From a checkpoint of a small self-supervised audio encoder (BEST-RQ).
Model: activation relu, depths [8], widths [320].
Training: adamw at rate 0.0024, 16500 steps, batches of 384.
Data: trained on chords played on synthesised instruments, 121.7 epochs.
Rows from block 5, named by matrix and row number. Each number is 50 + 15 x the weight over its row's rms, rounded and kept within 0 to 99. All counts start at 0. After the name is the row's rms in percent of the matrix's.
# conv: pointwise conv (model.blocks.5.conv.weight, 320x320x1), inputs 160-319
conv.200 097:54 54 52 45 32 40 46 70 54 39 48 50 80 45 83 40 65 51 81 50 37 68 39 58 59 72 36 64 42 63 53 49 63 50 42 40 52 38 65 38 34 53 61 40 06 42 40 55 72 68 44 44 38 63 61 44 10 36 55 57 67 71 78 56 45 45 40 41 37 25 36 51 56 38 51 60 51 83 50 48 32 82 67 13 55 50 57 65 64 55 52 67 54 75 56 38 33 53 91 68 36 32 56 53 43 61 84 49 52 77 53 43 45 71 63 61 53 37 61 46 41 60 47 32 49 61 39 75 26 60 61 41 66 26 46 26 48 47 50 62 34 51 66 67 58 54 48 75 57 45 61 37 54 46 52 43 38 43 41 48
conv.201 103:66 50 55 60 14 44 45 50 48 42 79 35 50 53 52 39 04 54 57 10 19 34 58 33 51 50 00 56 09 37 56 44 35 61 53 55 56 51 53 53 51 55 38 73 26 46 53 45 56 42 60 00 46 63 20 56 45 68 43 19 47 54 57 43 14 71 14 27 51 36 64 68 56 51 47 54 43 52 43 56 48 39 41 37 55 40 47 57 30 60 51 47 30 54 52 62 15 50 55 47 43 49 66 42 28 53 49 49 46 53 47 44 46 58 56 28 32 28 58 45 46 40 45 45 13 51 48 56 53 57 55 61 50 56 45 23 60 61 53 18 47 53 55 50 54 33 49 53 57 49 40 49 65 35 52 42 52 53 41 23
conv.202 099:46 51 40 66 40 43 66 50 72 50 34 49 29 65 40 50 86 44 28 29 59 48 63 65 38 68 58 44 63 25 48 55 76 66 54 55 33 63 40 58 76 56 53 46 58 52 36 46 08 38 33 53 47 59 55 23 65 45 35 72 44 27 38 28 48 70 72 63 73 58 58 27 47 64 44 51 54 43 60 35 43 36 73 44 38 64 49 54 54 43 54 49 36 48 57 09 72 44 31 61 67 37 43 36 33 50 50 61 55 44 64 74 54 28 50 34 13 36 38 51 43 64 38 65 57 56 57 20 71 26 39 38 42 76 54 59 64 27 41 39 91 54 46 49 51 31 29 53 38 52 55 58 52 56 58 53 69 64 40 49
conv.203 098:70 61 30 42 62 49 63 64 43 41 44 40 66 51 66 62 62 34 76 57 68 39 61 50 57 51 35 51 40 36 66 66 73 60 62 59 74 44 66 54 55 51 65 38 41 69 74 32 42 52 48 45 48 45 61 45 40 46 28 54 30 48 54 68 36 49 46 75 59 22 53 32 67 33 65 34 46 23 70 45 40 50 24 31 60 50 53 58 61 58 67 78 23 55 54 38 26 52 54 57 71 56 62 57 63 49 42 62 50 14 68 63 81 58 58 49 31 64 20 64 52 56 58 54 53 44 52 48 37 27 56 52 57 69 51 29 60 53 52 52 45 31 45 58 46 42 58 39 67 79 68 67 65 67 54 40 61 25 59 40
conv.204 106:60 73 56 85 28 57 26 50 70 48 31 28 78 38 52 38 17 43 50 33 77 31 55 79 54 52 43 53 44 43 44 43 49 45 46 49 43 50 51 43 44 14 55 44 70 57 60 54 70 46 43 43 66 50 10 47 63 51 64 61 82 82 80 41 36 21 52 55 38 70 64 39 40 16 58 67 47 56 74 25 45 53 58 59 59 53 50 49 62 64 39 49 31 64 23 57 28 77 63 73 56 53 52 57 36 38 54 69 27 58 43 52 43 44 56 55 45 38 64 38 24 37 65 51 48 34 44 59 19 59 53 22 57 58 52 56 51 62 54 53 49 45 49 29 49 62 61 53 36 58 53 55 29 49 53 52 47 58 19 51
conv.205 099:55 39 59 59 25 41 59 64 56 12 00 85 54 58 43 37 77 49 39 22 37 43 24 48 46 55 49 45 61 22 38 52 51 50 59 52 60 66 52 37 34 63 66 55 34 50 39 55 07 69 26 70 51 58 38 49 26 69 41 72 70 60 54 23 48 59 74 42 60 62 57 31 58 58 32 53 60 52 44 68 36 44 64 15 45 45 39 61 62 42 57 83 61 54 60 46 47 46 53 55 63 35 55 41 24 54 60 62 61 61 40 64 41 38 50 39 55 18 55 46 57 47 00 52 48 43 41 40 25 58 38 18 59 32 56 23 39 50 59 57 55 53 44 58 49 44 73 50 36 62 39 45 51 37 51 60 61 46 25 62
conv.206 096:57 44 22 48 42 38 53 29 40 51 55 44 36 83 51 41 52 64 65 37 60 46 88 58 33 62 49 14 46 47 61 50 63 63 46 34 74 54 49 76 64 57 45 26 50 61 47 60 44 46 51 43 50 60 59 17 64 50 55 74 59 25 48 58 41 60 54 41 19 32 62 60 53 66 55 52 40 00 71 46 40 54 52 25 57 73 32 55 55 44 51 57 49 64 51 33 53 43 45 68 44 52 43 60 60 62 43 46 49 53 28 56 61 46 58 55 29 55 35 42 47 64 40 82 36 80 55 25 42 39 46 34 81 63 42 57 42 70 57 59 82 37 05 61 36 00 51 48 46 56 48 63 59 39 77 34 80 30 35 59
conv.207 102:77 47 38 71 41 43 31 39 67 58 49 55 56 30 24 49 72 80 00 44 54 51 56 52 10 47 47 27 56 38 66 09 63 70 68 57 45 59 32 66 64 44 46 37 44 58 43 53 41 38 56 52 45 26 46 25 64 29 59 68 46 39 66 46 52 66 48 56 44 73 66 54 56 68 38 77 58 56 39 45 54 22 65 69 79 53 58 55 47 45 16 65 57 50 54 17 49 70 35 44 40 35 43 37 51 78 55 71 36 65 33 72 34 38 53 41 15 55 49 26 29 80 41 62 47 51 51 37 44 61 45 50 54 46 38 55 43 54 58 63 70 82 29 34 45 58 31 49 26 43 51 38 46 45 60 59 79 76 55 49
conv.208 105:53 56 40 60 64 53 46 68 70 69 42 47 52 33 49 44 31 69 55 60 65 23 65 64 41 53 16 48 22 91 77 61 21 70 63 64 41 19 43 58 58 49 55 44 31 51 47 53 37 51 42 44 78 57 59 57 58 72 38 72 48 64 61 40 26 22 52 39 32 35 69 39 61 50 66 58 48 39 55 47 14 39 57 69 48 63 55 52 42 44 48 13 32 62 56 19 58 61 37 67 63 60 56 54 65 26 37 54 38 41 61 42 71 65 76 56 39 46 67 62 48 27 80 54 37 61 27 44 39 50 46 39 42 49 41 48 47 73 47 58 45 45 44 42 54 70 70 52 47 60 52 60 70 57 34 57 31 56 67 55
conv.209 098:74 40 31 81 33 47 61 49 35 27 20 60 74 40 64 51 77 54 76 17 32 56 33 39 53 45 28 63 65 34 61 66 63 61 42 60 57 45 57 53 62 60 44 60 00 65 48 47 16 53 13 61 10 35 64 43 30 37 53 59 29 49 33 27 63 50 47 53 68 49 41 46 67 47 45 50 39 54 58 48 42 63 51 44 39 39 48 43 45 60 58 53 40 62 62 44 33 37 58 53 61 57 45 38 54 52 58 66 59 39 80 64 56 20 56 40 33 09 37 39 56 68 38 56 48 34 55 62 46 45 58 32 64 56 48 31 50 52 45 65 40 64 60 54 41 39 15 35 43 56 57 65 70 53 43 63 34 48 33 52
conv.210 098:68 57 54 70 71 34 56 46 55 41 00 80 48 61 42 22 53 51 59 52 86 44 45 53 67 54 59 50 49 44 35 53 00 14 47 52 50 72 48 35 39 49 60 31 70 46 58 63 46 62 23 87 57 60 03 42 49 59 46 75 50 68 52 18 46 47 57 60 59 61 59 33 50 45 47 46 44 56 60 64 60 49 64 39 35 38 25 54 49 54 55 75 45 51 41 35 48 42 47 50 55 49 64 31 16 61 45 49 57 45 40 58 62 22 55 59 46 43 43 31 43 22 59 60 75 53 47 41 29 44 34 22 51 50 48 37 45 60 55 59 51 48 40 39 49 36 64 66 20 43 33 46 62 34 54 56 55 53 43 57
conv.211 099:71 17 55 32 15 36 50 26 35 61 61 56 27 47 25 54 21 43 56 50 36 26 62 67 47 84 39 50 66 55 55 43 48 67 56 51 44 35 22 56 45 57 76 49 43 47 59 28 72 50 62 59 19 63 42 41 75 33 60 69 76 33 33 84 54 73 55 50 42 27 21 52 37 49 56 62 57 47 75 45 42 60 84 45 52 56 64 40 44 44 35 57 67 68 59 46 64 85 45 50 25 56 56 44 66 57 49 78 79 68 26 46 53 53 60 71 36 60 58 48 25 60 43 56 63 56 31 34 49 35 72 58 60 15 42 52 53 67 52 60 77 57 55 33 49 60 43 57 44 98 34 43 62 63 48 41 56 33 45 24
conv.212 102:56 52 53 59 39 59 61 55 43 46 99 01 50 41 52 54 49 51 54 00 38 34 61 50 46 61 02 50 33 26 55 47 56 61 60 47 43 47 47 50 57 66 51 63 28 55 47 31 52 20 58 00 43 57 63 46 36 58 51 32 46 48 47 68 12 64 14 25 54 35 55 59 50 40 52 61 39 41 49 49 50 46 51 33 61 51 57 51 31 48 58 58 42 51 54 39 42 66 53 45 47 52 61 49 31 38 53 57 54 55 57 41 56 39 52 35 32 40 61 56 48 56 34 52 10 54 43 54 35 48 55 88 51 54 54 13 59 51 47 22 53 49 61 52 48 42 50 37 69 60 49 37 69 62 45 41 57 53 35 12
conv.213 102:49 39 35 66 27 62 50 49 50 51 63 04 58 42 66 79 72 50 43 02 12 59 65 41 40 41 04 43 40 36 56 55 70 44 45 47 65 40 72 49 48 74 32 77 26 42 56 50 45 00 32 05 38 54 91 41 37 67 38 37 49 51 56 54 39 57 39 25 41 46 52 44 54 56 36 58 33 34 35 35 40 42 57 35 62 56 44 62 37 47 48 41 31 53 38 31 29 48 47 60 55 51 45 50 41 54 56 48 35 53 59 54 46 49 69 41 35 19 48 34 39 85 38 57 14 66 50 54 50 54 57 57 55 65 58 14 44 43 60 37 45 47 44 53 35 32 53 48 69 53 55 50 52 46 46 44 44 42 35 29
conv.214 098:55 59 54 37 00 41 42 59 44 65 41 36 49 68 54 63 56 61 25 12 29 71 44 30 49 67 37 51 53 59 42 34 53 75 57 53 49 78 47 33 32 52 58 95 32 56 44 55 57 73 39 48 33 48 02 69 45 57 35 40 64 50 50 30 41 42 38 37 44 52 57 42 49 48 60 56 33 43 47 58 71 34 50 08 47 52 56 81 28 31 49 72 46 57 58 68 57 50 60 28 50 97 46 49 45 28 40 24 39 42 40 51 48 41 80 29 63 53 67 45 65 45 47 40 53 64 54 60 37 44 49 44 47 53 41 71 29 52 56 38 39 45 61 38 42 50 36 53 62 50 55 67 44 35 47 56 29 47 50 40
conv.215 098:39 55 60 32 80 66 43 52 67 23 39 48 51 54 74 54 99 46 26 59 27 61 48 48 60 36 29 56 62 29 30 62 97 57 52 51 73 62 54 50 37 56 59 27 07 39 58 47 54 32 37 47 25 74 78 37 26 70 35 53 63 46 30 55 53 36 72 84 38 59 42 31 42 54 57 25 52 55 57 52 38 58 43 41 58 57 41 56 43 59 60 79 53 64 29 39 51 38 48 27 60 32 61 54 58 66 58 04 44 63 39 52 42 60 53 65 51 08 29 58 48 60 51 49 70 64 56 41 32 47 64 37 49 46 80 13 50 70 62 40 42 54 39 72 54 48 39 25 48 70 48 66 57 56 56 49 37 47 56 44
conv.216 104:56 51 56 36 24 43 43 45 55 55 49 34 44 42 33 43 26 49 55 44 39 50 34 73 39 56 39 47 34 55 40 45 47 45 50 62 52 46 54 50 45 36 66 85 76 56 61 25 35 71 46 40 37 68 94 65 33 62 37 51 55 22 65 24 52 23 58 28 53 47 26 39 50 40 35 43 38 42 48 38 66 44 50 43 52 58 43 71 56 39 50 45 43 36 38 50 77 53 48 76 48 46 21 50 69 22 40 58 54 37 64 43 64 43 36 34 44 49 70 74 40 35 14 49 00 45 51 44 73 50 33 37 55 52 36 89 49 47 45 40 48 40 47 19 53 57 80 37 49 32 47 60 42 53 31 41 51 42 22 78
conv.217 098:44 32 64 49 63 63 56 60 39 00 51 42 08 56 36 54 59 57 65 36 55 18 48 65 58 52 56 55 68 38 36 51 59 56 39 28 90 44 65 36 43 54 47 33 28 19 42 27 40 42 43 38 55 85 45 31 16 87 53 33 54 39 32 58 54 54 21 46 31 40 46 53 35 57 41 53 80 40 58 47 55 74 69 38 28 47 63 52 46 48 76 70 45 63 76 47 49 17 60 61 38 45 58 42 15 37 43 58 72 61 58 52 97 52 55 31 43 47 46 55 70 54 25 53 55 50 56 40 29 79 71 52 47 44 61 37 76 61 66 44 54 51 52 50 60 49 45 49 78 77 21 64 66 52 61 32 36 33 40 45
conv.218 097:80 25 41 58 31 18 49 58 44 33 36 59 39 41 33 55 68 55 66 45 57 35 50 76 53 72 36 54 53 45 59 59 69 35 27 50 41 44 44 44 72 48 47 60 48 43 23 59 16 63 31 68 44 36 46 36 29 54 58 78 46 60 57 53 62 55 58 58 68 38 51 62 47 54 60 56 46 47 50 55 32 68 68 47 40 46 48 53 57 53 61 64 23 56 66 50 70 25 35 81 39 43 54 41 40 39 52 76 60 42 53 53 55 32 51 21 26 25 34 16 42 61 38 47 58 36 37 57 37 48 50 42 56 71 46 47 59 52 26 60 89 36 50 60 65 56 61 60 60 71 56 70 60 55 49 53 61 32 42 53
conv.219 100:73 57 52 50 69 51 70 63 68 79 30 50 58 59 40 58 86 45 47 86 71 59 48 61 43 61 51 34 53 44 45 50 67 57 60 47 36 84 45 45 52 51 63 30 99 70 46 40 60 36 42 56 51 59 52 43 84 51 37 67 54 64 60 52 53 45 64 96 77 71 42 46 38 47 75 64 62 44 72 57 57 70 35 35 51 73 51 65 75 67 61 75 72 48 61 33 61 37 44 52 69 09 48 57 52 37 45 52 41 38 55 72 61 37 20 77 47 87 45 45 68 43 33 57 68 57 71 46 21 55 39 47 55 64 54 31 59 56 63 49 51 46 52 37 57 50 79 42 62 56 48 54 43 53 67 66 49 53 64 28
conv.220 105:91 60 56 44 49 48 56 45 51 50 46 56 46 44 12 49 58 89 02 59 65 20 51 65 43 50 71 45 57 40 23 57 43 38 57 68 29 58 23 41 62 76 69 45 46 65 44 70 30 53 57 43 21 36 54 30 60 64 29 73 53 57 58 55 49 80 46 79 61 67 34 71 41 68 69 64 78 52 52 66 49 40 71 52 60 66 56 46 69 50 57 68 61 38 82 37 77 45 28 66 48 41 53 56 62 48 33 45 61 43 43 32 69 47 64 62 35 51 61 54 58 44 52 47 52 38 49 27 57 49 47 47 49 54 47 59 51 87 40 44 82 82 46 57 63 78 31 35 43 64 47 74 41 61 46 59 74 61 60 48